From a checkpoint of a small model that answers yes/no questions on an image's attributes.
Model: encoder arch regnet, encoder norm batchnorm, encoder activation prelu, encoder widths [48, 96, 192], fusion encoder layers 7, fusion encoder activation geglu.
Data: trained on dead-leaves pictures: piles of overlapping shapes, 36250 training examples.
Rows from block 3 of the fusion encoder, named by matrix and row number. Rows with one number belong to one attention dimension. Each number is 200 + 40 x the weight over its row's rms, rounded and kept within 0 to 999. All counts start at 0. After the name is the row's rms in percent of the matrix's.
# q: cross-attention query (fusion_encoder.blocks.3.cross_attn.q.weight, 128x128), inputs 0-63
# k: cross-attention key (fusion_encoder.blocks.3.cross_attn.k.weight, 128x192), inputs 0-95
q.57,100,283,245,200,281,200,200,200,200,200,200,200,200,200,200,200,269,200,263,200,200,200,200,144,114,200,200,200,200,200,200,200,200,260,200,283,200,200,200,251,200,200,127,288,304,200,200,200,145,200,200,271,200,200,241,265,200,200,200,170,200,142,200,200,113
q.58,100,200,200,122,200,200,200,112,200,200,200,200,200,200,200,200,275,200,200,200,110,200,200,104,200,48,200,123,200,200,200,200,200,155,200,200,200,322,158,200,200,200,120,200,200,268,200,289,200,200,200,200,200,200,200,200,200,200,257,200,200,200,200,158,200
q.59,112,200,135,200,283,258,200,200,200,160,200,200,229,108,200,122,200,170,272,200,200,135,200,250,200,248,118,200,257,200,270,200,294,200,200,200,149,241,264,124,304,200,200,200,200,200,200,200,200,200,200,247,227,200,200,200,200,200,134,273,200,147,200,167,200
q.60,102,200,200,200,269,200,200,200,153,270,243,200,200,200,200,200,200,118,151,200,200,200,200,253,200,86,272,200,200,200,243,200,200,200,259,107,200,200,200,200,271,246,200,200,200,200,266,200,139,200,200,200,200,116,200,200,200,200,147,200,286,200,200,256,135
q.61,084,200,200,272,200,200,248,91,200,200,200,200,200,121,200,200,81,275,200,200,140,135,200,271,200,200,200,200,200,200,200,315,200,200,103,200,200,200,126,200,200,200,200,121,122,200,200,200,200,200,128,200,279,200,200,112,200,200,284,200,200,200,200,200,200
q.62,086,200,200,200,200,200,200,200,200,200,200,200,200,200,200,200,200,200,231,200,200,200,200,299,200,200,153,200,200,149,200,200,127,200,139,200,200,200,151,111,200,200,135,200,200,200,200,200,200,107,114,155,200,128,281,200,200,200,200,200,200,200,200,200,200
q.63,092,200,200,200,200,125,200,200,200,132,285,200,125,200,200,200,200,200,200,200,200,132,200,200,200,132,200,284,261,200,200,240,200,200,200,200,200,200,200,200,200,200,200,200,200,200,200,200,200,200,200,200,200,200,151,350,200,95,200,200,200,200,200,200,200
q.64,101,200,200,304,200,200,288,200,256,200,200,200,200,149,200,200,200,200,200,200,200,200,200,329,200,200,200,122,200,200,200,200,200,147,200,200,200,200,200,200,291,200,200,200,200,200,248,129,200,100,200,200,200,200,200,200,317,200,143,132,200,120,200,131,200
q.65,088,200,200,200,200,102,200,239,200,200,200,82,200,200,200,200,200,200,200,200,200,200,200,200,200,200,200,256,255,200,200,200,263,282,200,200,200,200,200,112,200,200,200,293,200,112,111,200,200,129,200,200,200,200,200,200,98,200,200,160,279,200,200,200,200
q.66,106,200,200,200,200,200,163,200,121,200,200,200,144,200,200,236,144,200,200,200,200,200,200,280,200,200,200,200,200,200,200,200,200,200,256,271,200,270,200,265,200,200,282,200,200,200,200,200,200,200,200,200,242,200,200,200,243,200,279,200,145,140,140,200,200
q.67,089,200,200,130,200,200,200,200,200,301,59,200,200,200,200,200,200,200,200,267,200,200,200,200,200,200,200,200,200,200,200,200,130,61,200,200,200,257,200,200,200,200,200,126,160,200,200,259,200,116,200,200,200,200,200,200,200,200,200,247,200,200,200,150,138
q.68,105,273,200,200,200,200,200,200,200,245,200,243,314,200,116,241,200,251,200,200,110,200,200,127,200,136,200,200,254,163,200,296,200,111,200,200,280,200,285,277,200,200,200,200,200,200,135,200,200,200,255,261,200,147,134,200,264,200,272,200,200,200,200,200,200
q.69,105,276,200,155,200,200,200,124,200,119,134,244,200,200,110,200,281,249,200,141,200,276,119,200,200,200,200,200,200,200,200,200,263,250,262,200,200,200,200,200,200,139,200,200,200,200,147,124,156,200,87,200,236,200,200,200,200,129,276,200,249,135,200,142,253
q.70,101,200,200,200,280,172,200,330,200,200,200,152,200,200,200,200,140,200,125,200,200,200,166,200,200,200,116,200,200,200,200,200,282,268,200,271,200,114,97,282,124,200,200,200,97,200,200,200,275,200,200,200,200,200,200,200,200,200,200,200,200,139,200,295,200
q.71,073,200,200,200,200,200,200,200,200,200,200,200,200,200,90,200,257,200,200,285,200,200,200,317,200,200,200,200,121,200,200,200,200,200,200,200,147,299,200,154,200,200,156,200,200,200,200,200,308,200,200,200,121,200,200,94,298,200,200,284,200,290,200,200,200
q.72,106,200,309,82,200,200,200,200,200,200,200,200,200,255,269,200,200,109,200,200,200,200,200,288,200,200,235,200,200,200,200,243,200,200,200,200,200,200,200,147,200,200,200,331,200,200,200,200,200,134,200,200,200,200,151,200,123,200,200,200,200,200,200,200,200
q.73,109,200,200,314,200,200,200,269,200,200,200,294,200,200,280,200,200,200,200,123,200,265,248,135,200,145,145,286,298,200,200,162,200,200,125,200,200,275,200,200,200,231,200,119,200,200,200,155,200,200,200,200,200,200,200,200,200,141,266,200,120,200,200,144,200
q.74,094,200,200,200,200,200,200,200,200,200,200,200,200,200,200,200,200,200,271,200,200,200,200,200,200,200,101,200,200,200,200,200,126,200,200,273,200,281,200,200,311,119,79,256,253,145,200,266,200,200,200,133,200,200,200,200,200,275,200,282,269,200,200,200,200
q.75,105,278,200,200,282,144,200,200,200,200,200,200,200,200,200,200,200,200,200,200,200,200,200,104,244,200,249,126,125,274,200,200,200,134,200,200,200,200,200,200,200,200,200,200,200,135,266,136,200,200,200,200,200,200,200,200,200,200,200,200,239,200,200,119,200
q.76,102,200,200,200,200,200,258,265,141,200,200,200,156,200,157,200,200,200,200,200,118,200,200,253,104,200,144,299,132,151,200,200,200,200,200,127,200,245,163,128,200,200,200,200,200,106,200,200,200,200,200,200,200,141,232,258,200,252,200,200,200,200,200,200,200
q.77,107,333,200,132,200,200,200,200,200,227,200,156,200,258,200,200,200,200,144,258,200,102,200,94,200,200,200,112,116,200,200,238,262,200,277,200,148,200,268,200,149,200,253,200,200,248,200,200,200,200,200,200,135,200,148,200,249,200,200,143,200,200,200,243,200
q.78,102,200,200,200,200,200,99,200,111,200,200,282,200,200,135,200,200,200,268,200,287,141,151,200,200,135,200,200,200,200,200,200,309,200,200,200,200,200,200,200,200,200,250,200,200,200,200,200,200,200,200,200,245,149,232,200,200,122,131,125,268,200,286,200,200
q.79,097,200,200,200,148,200,151,200,200,200,200,200,200,200,134,200,200,149,265,200,200,124,200,284,115,200,200,200,121,279,144,200,200,200,261,200,200,200,200,200,200,200,146,144,147,200,239,200,306,200,200,200,200,200,200,200,200,200,87,286,200,200,308,144,200
q.80,101,255,200,200,200,200,200,200,200,200,200,200,152,200,120,200,200,200,200,145,160,200,200,150,200,200,200,200,200,200,200,200,253,358,200,200,200,200,200,200,143,200,200,200,120,114,200,200,200,128,254,263,151,278,162,150,200,200,257,244,200,200,200,78,138
q.81,099,200,200,200,200,200,200,131,200,200,200,272,200,139,200,200,200,200,148,308,200,200,104,248,200,241,200,200,200,200,200,273,257,200,200,200,200,200,200,157,200,132,135,200,200,200,200,282,200,200,200,263,200,200,115,200,310,200,200,128,200,200,200,255,200
q.82,106,323,115,100,200,200,200,200,142,154,272,200,200,200,249,200,200,200,242,200,140,272,200,200,114,200,200,241,200,200,200,200,200,200,200,200,200,261,79,200,288,200,140,99,200,269,116,154,162,200,200,200,200,200,200,200,200,200,200,200,200,251,200,200,248
q.83,104,200,200,270,135,200,200,268,200,200,200,200,200,200,124,232,200,200,144,200,200,309,200,154,200,200,200,200,228,200,149,250,200,200,152,200,266,241,200,267,200,200,200,158,200,200,200,200,200,200,109,307,271,200,200,270,200,200,200,200,200,200,200,200,200
q.84,100,200,298,147,200,143,123,200,200,200,200,280,252,134,200,200,145,105,139,200,200,200,200,200,200,270,200,200,200,200,200,200,200,200,200,200,200,200,200,294,200,200,200,200,136,200,200,200,160,200,200,200,200,200,200,200,230,200,279,200,142,200,200,156,200
q.85,097,200,260,110,200,200,124,200,200,200,200,154,200,152,145,200,200,144,200,200,200,107,200,200,200,200,200,127,200,200,200,137,200,146,200,200,249,200,268,200,200,200,200,200,200,200,200,126,106,200,200,200,145,200,106,200,200,200,200,200,200,200,200,200,200
q.86,109,253,200,159,200,200,200,200,120,250,200,253,200,200,128,200,200,200,249,200,200,200,200,200,270,200,200,200,200,200,200,200,267,291,200,200,200,237,252,200,200,200,123,200,332,200,200,200,233,153,200,200,123,200,200,200,200,200,200,200,243,285,200,122,250
q.87,092,200,200,200,200,200,200,200,200,200,144,200,200,136,253,200,200,241,200,299,200,200,200,200,200,164,126,265,80,200,200,200,135,200,200,200,130,277,200,200,292,200,126,200,130,138,200,200,129,277,200,200,200,304,200,200,119,200,200,200,200,200,200,200,200
q.88,107,200,200,200,295,200,200,200,200,248,200,200,156,200,271,200,200,155,200,200,200,200,259,200,200,200,148,200,200,200,200,200,262,200,200,200,200,270,200,200,160,200,200,200,200,200,200,200,200,134,200,200,200,252,149,200,200,200,200,149,200,200,200,200,200
q.89,082,200,200,200,200,200,200,200,200,200,200,200,200,200,200,200,200,250,331,303,200,285,200,200,276,200,200,227,290,128,200,200,200,200,200,156,200,200,200,200,200,200,200,82,200,200,200,267,200,134,200,200,238,200,200,270,200,200,300,200,200,200,285,200,252
q.90,086,200,200,200,200,200,200,200,200,200,200,200,200,200,200,318,200,253,200,110,200,137,200,200,137,305,200,200,200,200,200,285,200,200,200,200,156,200,200,284,200,200,200,200,277,200,310,200,200,200,282,200,112,200,200,200,200,200,200,200,200,254,200,200,200
q.91,114,200,200,200,200,200,273,253,200,200,240,272,99,228,200,260,149,138,200,200,161,200,200,266,200,200,200,315,110,256,321,200,200,200,156,200,200,200,200,180,200,251,242,200,267,91,156,200,157,200,200,271,200,200,136,200,200,200,200,123,244,200,200,200,200
q.92,111,200,200,200,200,200,156,200,200,241,200,200,200,200,200,259,200,93,254,200,130,143,150,200,200,117,200,136,200,200,200,244,200,253,200,200,200,200,200,264,200,256,200,200,156,200,305,200,200,200,200,287,200,200,200,280,296,200,200,130,200,200,200,200,250
q.93,104,200,280,261,166,200,200,200,200,200,200,200,157,200,200,200,306,200,140,200,136,200,200,238,119,200,200,200,200,107,200,200,200,118,200,251,200,200,200,200,200,200,200,139,200,200,286,200,134,200,200,124,200,200,200,200,200,200,200,200,142,160,200,200,200
q.94,090,200,200,200,200,200,271,200,186,200,200,120,200,200,83,257,200,200,200,200,200,200,200,200,200,200,200,200,200,200,200,200,200,200,200,200,200,261,200,200,200,200,138,286,158,200,200,200,200,200,133,200,200,200,352,105,200,200,200,266,105,200,200,84,200
q.95,119,200,200,252,148,200,200,200,200,200,200,200,200,200,153,200,200,257,200,200,200,98,200,89,200,150,284,121,329,254,200,200,200,136,200,200,200,200,200,293,200,291,200,200,126,200,200,149,200,296,200,200,200,200,257,176,200,200,246,200,139,200,164,138,147
q.96,085,200,200,200,200,200,200,200,151,305,282,200,200,200,200,328,200,200,200,200,200,200,262,200,200,200,200,200,130,200,200,200,147,200,200,259,200,72,133,200,257,200,200,200,200,200,259,288,200,200,200,200,200,200,200,200,200,200,200,200,264,200,200,200,200
q.97,091,282,200,273,200,200,200,200,139,263,200,200,200,200,200,137,200,200,200,200,117,200,200,200,200,200,200,200,200,86,200,200,200,200,138,200,200,200,200,200,200,333,200,200,200,109,102,200,200,200,120,200,140,288,200,118,200,200,290,200,125,200,200,200,200
q.98,095,147,200,200,200,152,200,200,200,200,284,142,200,92,251,200,200,178,151,200,200,200,154,200,200,200,200,200,154,249,200,200,200,342,200,332,200,200,200,221,200,256,200,200,135,200,200,200,200,250,200,200,200,200,200,200,200,200,200,200,294,200,200,200,200
k.57,102,200,200,200,280,200,264,200,200,200,200,200,293,200,259,200,200,200,112,200,159,252,200,154,135,200,200,200,200,200,200,200,259,161,200,200,200,200,200,268,200,200,200,200,200,200,200,200,200,200,200,60,137,200,200,200,257,151,200,265,331,200,136,200,200,309,200,200,306,200,200,200,200,138,200,200,200,200,276,200,200,138,59,200,99,261,200,148,200,129,200,253,244,200,68,200,200
k.58,090,200,257,153,200,102,200,200,200,301,200,200,200,111,271,200,200,200,200,282,200,200,200,200,271,200,200,200,200,200,200,200,255,200,142,200,200,200,239,200,293,200,200,200,109,200,84,200,200,200,200,200,200,200,200,129,200,241,169,200,120,200,200,200,200,200,292,200,200,200,200,200,255,265,71,176,282,266,200,200,167,137,200,200,112,200,200,200,200,200,200,200,200,200,259,200,270
k.59,102,200,200,200,200,276,200,200,260,150,200,200,200,200,200,200,91,200,200,82,200,200,200,126,200,200,144,263,239,200,200,200,200,139,200,200,265,200,122,200,200,117,88,200,200,200,249,200,230,200,289,200,294,141,200,200,200,200,266,200,300,272,200,200,200,118,200,200,200,129,200,200,97,200,200,200,200,200,95,230,141,200,200,200,200,287,200,254,200,200,200,279,241,200,200,200,256
k.60,100,200,200,308,200,200,200,200,200,200,200,150,68,285,200,200,200,251,142,200,119,200,264,200,200,200,200,141,200,200,200,200,168,102,200,200,293,345,200,200,200,200,200,200,200,200,252,200,200,200,200,158,200,200,248,200,200,200,145,200,200,296,95,200,200,200,269,74,200,200,200,200,200,262,145,200,200,200,200,200,200,200,200,297,200,200,200,200,200,200,200,200,125,136,200,200,200
k.61,093,200,200,200,200,200,200,251,200,200,200,200,200,113,147,200,200,200,200,200,51,200,200,277,200,297,200,200,200,200,200,200,200,200,132,200,274,149,200,283,200,200,200,200,200,200,200,200,289,200,117,200,200,200,200,247,102,200,200,200,200,200,139,200,200,200,141,200,200,152,200,200,200,285,200,200,200,119,200,263,200,200,272,244,200,200,200,200,200,200,200,200,143,292,325,200,200
k.62,099,200,200,279,200,200,254,120,200,200,200,283,200,136,140,200,271,200,122,56,200,200,200,200,200,161,305,200,200,200,248,200,227,249,200,200,246,200,200,267,200,200,200,200,200,200,200,200,200,200,200,200,200,200,266,200,200,135,200,200,200,158,274,260,200,241,200,200,200,200,200,246,313,153,200,105,200,200,200,200,115,302,200,200,200,200,267,200,262,200,200,261,200,200,200,200,200
k.63,115,200,200,200,200,138,200,200,200,200,200,200,200,200,200,200,200,224,200,245,200,200,200,147,282,200,253,81,271,268,135,254,200,200,200,200,200,200,255,200,200,200,200,144,228,200,200,298,200,249,200,200,200,200,200,200,200,153,200,200,142,168,200,200,101,292,237,200,200,200,200,117,200,200,200,200,270,173,200,103,200,200,143,200,258,200,200,200,293,200,200,282,200,200,246,200,200
k.64,104,200,200,200,200,137,200,260,200,120,112,200,200,200,200,200,144,200,200,200,200,200,200,200,200,117,200,200,200,266,200,200,278,200,200,200,188,200,200,200,289,200,227,200,135,130,261,200,261,200,200,150,200,200,200,253,200,200,151,200,243,200,142,126,200,200,200,200,200,200,155,200,258,169,200,200,200,200,200,237,200,200,200,275,245,200,165,200,185,200,123,200,200,200,237,238,310
k.65,099,283,251,200,128,200,200,200,200,337,200,128,283,200,200,200,200,200,200,200,242,200,271,87,200,200,256,129,200,200,200,333,200,200,200,200,200,200,288,200,200,200,200,200,200,200,134,200,200,200,200,200,308,200,200,200,200,200,91,200,200,200,144,142,200,200,119,200,200,117,200,200,244,200,200,200,100,200,200,200,200,200,200,200,259,200,200,200,200,200,200,200,138,200,200,200,312
k.66,093,253,200,200,90,200,200,200,200,200,200,200,200,101,200,200,152,200,91,200,200,200,200,106,200,200,200,160,200,200,269,200,200,200,200,200,132,167,266,200,200,200,157,200,200,155,200,200,200,200,200,200,200,200,200,120,200,200,200,200,200,200,200,200,200,200,200,200,200,200,200,200,200,200,258,200,145,200,162,200,200,133,299,200,200,200,200,200,200,200,295,233,200,200,287,200,200
k.67,101,200,200,200,77,200,266,200,168,267,200,200,294,200,200,284,200,200,142,200,200,200,200,200,118,200,200,261,200,200,256,200,200,200,140,200,200,200,200,127,200,200,143,200,200,200,200,200,200,200,254,200,200,200,200,151,239,251,200,200,200,200,200,200,117,200,326,270,200,224,200,200,200,200,200,200,164,200,200,200,200,200,200,200,200,166,136,200,200,200,235,200,200,164,200,304,200
k.68,097,200,120,259,117,200,200,200,200,129,200,143,200,158,200,200,200,57,93,200,200,151,200,200,200,200,200,200,200,200,200,200,200,200,256,200,200,269,200,200,245,200,200,200,295,200,200,200,298,200,200,158,130,200,200,200,200,277,200,200,279,200,200,200,200,200,231,200,257,200,200,200,200,200,200,200,164,200,200,200,147,247,200,200,200,200,200,200,200,200,267,200,200,200,200,262,132
k.69,091,200,200,265,267,200,145,200,200,104,318,319,200,200,200,266,200,122,247,200,200,237,200,200,200,200,200,200,323,200,124,200,200,200,200,200,200,200,200,200,200,121,200,200,200,200,200,200,200,200,200,331,200,200,200,200,200,200,200,84,200,200,274,200,200,230,200,200,200,173,141,200,200,129,200,200,239,200,158,200,200,200,200,200,200,200,200,200,253,200,200,200,200,200,200,200,280
k.70,092,244,200,286,200,200,265,200,280,200,200,200,200,200,200,109,200,200,200,200,200,200,72,140,200,200,200,200,200,200,200,200,200,200,248,200,200,200,243,200,200,200,200,100,200,200,200,200,200,115,158,200,200,322,200,200,200,200,130,200,157,200,200,200,248,200,200,200,200,127,200,200,200,200,200,200,200,200,200,200,268,200,200,200,267,200,76,200,200,200,200,200,200,200,200,303,251
k.71,096,200,200,200,200,200,108,200,200,200,134,200,200,297,200,200,200,200,223,200,104,200,200,200,200,200,115,200,200,138,200,144,200,200,200,200,200,246,200,200,200,315,234,200,262,200,97,200,200,200,200,200,200,200,200,200,200,200,301,169,200,200,200,200,200,288,200,200,200,87,200,200,288,200,200,287,200,286,200,200,119,200,231,200,200,200,200,124,267,200,200,200,200,200,262,134,200
k.72,107,200,200,200,200,200,200,200,200,200,200,298,200,200,200,200,261,200,63,200,200,200,309,200,200,142,235,254,200,200,264,125,200,200,200,200,200,274,298,200,256,113,200,200,200,127,300,200,107,200,165,200,200,159,200,302,200,200,200,200,200,200,200,200,200,146,200,200,143,200,200,200,200,200,200,200,200,200,200,258,200,200,200,281,200,200,131,200,145,200,200,200,200,200,169,200,200
k.73,100,200,260,200,200,200,200,200,200,200,138,97,112,200,200,200,200,200,200,200,200,200,200,95,270,200,200,152,200,200,200,200,200,151,200,200,200,200,275,200,200,200,200,200,200,200,200,200,200,276,130,144,259,200,200,200,267,239,200,200,200,200,200,200,200,200,200,308,200,200,200,200,200,200,200,247,200,292,200,303,200,200,200,59,200,200,200,200,200,200,86,249,200,152,200,200,120
k.74,105,200,200,200,159,128,149,200,200,136,200,200,200,258,200,200,200,200,200,200,149,200,145,294,244,200,200,200,153,200,200,143,200,200,231,200,239,200,253,275,200,200,200,200,200,144,200,142,112,200,200,200,200,133,200,200,200,122,157,296,261,247,152,286,157,260,200,200,200,143,112,139,146,200,200,200,200,200,242,200,232,200,237,200,200,263,225,200,200,200,255,200,256,290,200,147,292
k.75,095,200,200,200,200,154,200,200,200,200,200,200,154,257,200,200,200,200,133,200,275,267,144,200,200,200,200,200,235,200,92,233,200,200,145,200,200,200,279,200,294,114,116,200,200,200,200,200,200,200,131,200,200,151,200,200,281,200,328,138,200,200,200,200,133,200,200,200,200,200,200,240,200,200,200,200,200,235,200,200,200,200,200,162,110,200,200,200,200,200,200,200,200,200,253,200,200
k.76,098,151,200,200,88,200,200,200,200,167,200,200,112,163,200,154,200,264,200,200,200,200,264,200,277,200,200,200,94,200,112,200,200,200,235,148,200,285,124,200,200,200,200,200,200,200,242,200,200,158,200,253,262,200,200,200,200,200,200,200,200,200,245,200,200,200,200,265,200,200,200,200,155,200,200,129,200,200,200,200,200,200,200,200,200,200,200,200,200,200,200,200,200,200,128,257,245
k.77,111,200,200,200,235,153,200,243,136,200,200,200,129,126,118,200,200,200,200,200,200,200,200,200,155,200,282,200,200,200,321,200,93,200,243,158,299,200,200,113,200,200,253,115,200,200,166,248,200,200,200,200,200,132,244,200,200,147,298,200,200,200,200,200,200,125,200,143,144,340,200,200,200,200,200,200,200,200,255,200,99,258,200,288,200,139,200,156,200,257,266,200,200,127,200,200,200
k.78,100,200,200,200,237,200,200,246,200,261,200,200,75,200,200,200,121,130,227,200,159,200,279,200,200,200,200,200,154,200,200,303,200,200,143,200,200,200,131,200,200,200,200,146,200,150,200,133,200,200,103,142,200,200,200,296,124,297,131,200,200,200,200,271,169,200,200,200,200,200,289,276,200,200,200,286,200,200,151,200,200,200,200,85,200,123,200,200,200,200,140,200,151,200,283,200,200
k.79,104,200,200,200,200,274,200,200,261,271,200,275,200,232,200,221,200,200,149,200,200,200,200,153,200,285,200,200,95,200,200,200,200,200,104,125,122,270,200,154,200,200,135,200,183,200,200,260,145,200,200,200,200,236,267,98,200,200,236,139,200,200,120,200,200,200,148,200,247,200,200,200,200,200,272,133,85,129,200,200,200,184,200,200,200,200,200,200,200,163,200,200,200,200,165,200,262
k.80,092,200,200,200,200,200,200,200,121,200,200,200,200,200,200,200,200,200,200,200,296,200,200,131,200,200,200,139,200,200,240,200,200,200,200,88,200,200,200,200,93,200,200,156,137,200,200,250,102,200,200,108,250,200,147,200,264,200,200,200,200,307,243,114,200,200,200,200,200,200,200,200,200,200,200,200,200,200,200,200,200,200,200,200,200,200,200,200,200,233,200,298,200,200,200,200,116
k.81,100,200,119,251,200,267,200,200,200,200,274,200,200,200,200,200,200,200,200,200,200,263,200,200,200,127,256,200,200,151,200,200,200,200,119,263,174,200,200,200,200,171,200,200,200,153,200,200,200,200,200,200,200,144,200,200,200,200,243,200,200,269,200,200,200,133,200,303,200,200,290,252,200,200,200,200,200,200,200,200,200,200,200,272,200,271,200,263,200,200,156,200,271,78,200,154,200
k.82,097,96,200,151,131,155,135,247,200,245,200,200,128,200,103,200,200,200,200,200,200,200,200,200,200,200,200,148,200,80,307,240,200,200,200,145,200,123,259,200,200,200,308,200,103,137,200,200,200,200,311,200,200,200,200,200,200,200,240,200,200,200,251,125,200,200,200,200,200,147,200,200,200,200,252,200,200,116,100,200,200,200,241,200,121,200,200,129,200,200,270,254,200,200,200,200,200
k.83,091,200,200,333,200,200,94,200,200,200,200,200,107,128,200,200,200,200,200,273,200,200,133,200,254,200,200,200,200,200,200,200,200,200,200,200,225,153,200,275,200,155,200,200,200,101,136,65,200,269,200,200,267,200,200,200,200,200,200,200,200,200,200,158,200,200,200,295,200,200,200,200,200,200,200,347,200,200,122,200,200,237,274,200,200,200,200,200,292,200,200,200,200,272,249,200,200
k.84,103,200,200,200,149,200,200,302,200,200,275,200,155,200,200,274,200,270,200,231,200,200,260,200,200,200,200,260,200,200,200,88,200,200,66,200,200,200,200,200,200,200,200,200,200,140,254,200,200,200,200,245,200,135,156,200,258,200,200,200,262,200,200,200,127,200,136,200,200,258,200,200,200,200,200,200,262,200,200,150,200,289,200,271,279,163,200,92,200,200,200,200,200,200,200,200,200
k.85,095,200,200,200,200,120,200,120,153,280,200,148,200,247,200,200,109,200,200,200,303,265,200,200,200,200,200,200,163,200,200,135,136,200,145,200,113,153,123,294,200,281,200,200,200,200,180,200,200,200,200,200,200,200,200,200,200,68,200,263,250,200,200,142,200,200,200,200,200,200,254,200,200,200,250,200,200,200,200,181,200,200,200,200,200,200,200,243,200,157,127,234,200,200,179,200,102
k.86,096,200,117,200,200,200,200,200,200,200,200,259,247,200,274,200,130,200,200,151,200,200,200,200,200,298,200,200,200,127,225,200,200,258,200,200,200,200,200,291,200,159,258,200,200,200,200,200,200,254,200,200,149,105,145,271,200,200,200,285,237,200,200,288,200,200,200,200,200,200,200,200,115,200,200,200,200,113,200,147,200,200,200,141,200,200,200,137,308,200,200,200,200,200,200,200,200
k.87,096,200,200,200,200,200,161,200,200,78,200,200,275,200,200,200,200,245,137,200,200,200,200,200,200,200,200,146,200,130,304,324,200,200,200,200,200,72,200,200,200,306,226,200,254,200,200,265,247,200,200,200,248,200,95,200,200,200,131,260,200,200,243,200,200,200,200,200,127,200,80,200,200,200,134,200,200,340,200,200,200,200,200,200,200,200,200,200,200,200,275,200,227,281,200,200,200
k.88,107,200,200,125,137,200,200,200,200,136,200,200,200,200,200,200,200,200,200,264,200,200,200,200,200,134,258,124,147,200,200,164,200,145,200,200,200,140,270,200,200,200,200,257,200,200,200,200,129,200,149,200,200,200,258,200,163,248,200,200,200,159,200,200,286,200,265,200,200,294,200,172,286,200,306,141,200,275,200,142,251,200,138,200,200,145,200,200,200,200,114,268,242,200,200,250,152
k.89,096,200,200,200,82,200,200,200,294,200,200,200,200,200,200,200,200,200,299,107,267,200,200,200,200,200,200,200,200,100,275,200,200,200,200,200,200,119,200,200,105,200,200,272,200,155,200,200,200,200,200,200,200,200,200,200,200,200,200,200,200,200,271,200,114,200,254,200,200,200,200,200,200,200,200,200,200,154,288,200,200,200,200,200,200,200,200,259,123,200,200,200,200,200,147,278,200
k.90,095,326,200,200,200,200,200,267,200,200,226,200,200,200,200,200,200,200,200,200,200,97,200,200,200,200,200,200,200,275,200,200,138,200,238,200,200,200,200,200,282,126,120,200,200,166,256,200,200,149,200,167,200,200,200,200,200,200,200,200,200,200,181,200,200,200,200,200,170,200,200,200,200,200,267,200,244,200,200,200,200,200,164,200,200,200,200,200,114,200,200,275,200,125,241,200,98
k.91,097,200,200,200,73,200,200,296,200,256,200,200,143,254,258,150,200,337,200,200,200,200,200,307,200,200,68,200,246,158,200,200,200,152,200,260,200,200,200,109,200,200,200,200,200,200,200,254,200,200,273,156,200,200,200,200,378,200,200,200,200,200,300,200,290,200,200,303,108,200,200,200,164,200,200,200,200,200,200,200,200,200,200,200,200,154,200,200,200,200,200,200,200,200,200,200,200
k.92,088,280,200,200,200,200,200,200,200,200,254,237,200,174,284,200,200,200,200,200,200,200,200,200,200,200,200,134,132,200,200,168,200,200,200,315,292,200,200,267,200,200,200,56,200,125,200,224,200,302,200,236,200,200,200,200,118,200,156,200,118,200,200,200,200,112,200,270,200,285,200,200,292,252,200,200,268,200,200,82,102,200,200,200,200,200,200,200,288,101,200,200,200,200,360,200,200
k.93,089,200,136,200,200,85,200,136,200,200,200,160,200,200,200,200,200,200,159,200,200,200,200,200,200,255,200,200,122,289,200,138,200,287,200,344,131,314,135,200,200,200,200,318,200,200,200,259,200,200,200,200,200,200,200,170,170,200,200,200,200,200,265,200,200,200,200,122,200,267,200,200,151,277,258,200,200,117,200,200,200,200,74,200,137,254,200,200,200,105,200,200,200,200,200,260,200
k.94,093,200,200,200,200,200,200,200,200,200,200,200,200,200,200,200,200,200,200,200,200,112,200,152,200,200,292,200,200,200,200,200,200,200,267,277,137,200,200,254,200,200,200,200,200,115,306,200,200,124,200,200,130,200,200,200,105,200,200,200,103,200,133,200,200,244,200,200,245,268,200,200,200,200,200,200,248,257,200,200,200,200,311,200,151,200,200,150,255,268,108,200,200,200,272,200,136
k.95,109,200,297,252,284,200,200,200,200,200,134,134,200,293,200,200,200,145,102,200,240,143,200,112,280,200,200,135,269,200,289,313,200,200,173,200,200,246,200,200,200,200,200,171,200,122,200,200,259,200,200,200,200,252,200,252,200,200,200,200,140,200,200,200,256,156,200,122,200,200,143,241,200,200,157,200,138,200,243,200,69,200,200,200,200,200,200,200,280,200,200,139,200,200,200,200,200
k.96,092,269,200,157,200,200,113,200,200,286,258,279,200,200,114,200,200,240,200,200,200,139,200,200,200,200,241,246,200,164,200,133,200,200,200,200,200,200,200,154,200,200,200,200,200,200,200,200,200,273,200,200,200,112,200,200,200,200,200,200,200,200,304,200,200,101,119,137,153,200,200,200,200,125,200,200,200,136,200,200,200,200,123,289,200,83,200,200,200,200,81,254,200,200,200,266,269
k.97,091,200,104,200,200,200,230,200,151,200,200,200,200,123,105,200,200,200,200,103,200,200,200,100,242,290,200,200,200,103,200,200,132,200,200,200,200,200,200,302,163,200,151,200,254,200,200,200,244,200,262,200,200,269,134,200,200,118,257,200,200,112,200,200,200,200,200,200,200,200,200,200,200,200,200,200,200,200,138,200,200,200,200,248,129,269,127,200,200,200,200,200,200,260,289,200,200
k.98,100,200,200,200,158,200,119,200,162,200,200,260,300,200,124,200,200,249,139,200,200,260,300,142,200,200,260,200,200,150,200,200,235,200,200,200,200,200,200,200,200,200,162,253,200,200,200,200,200,200,258,200,200,200,200,200,254,200,200,147,200,200,200,302,200,270,200,297,259,200,200,200,200,200,200,200,200,132,200,319,200,200,200,73,200,200,200,142,136,200,200,135,251,259,200,133,200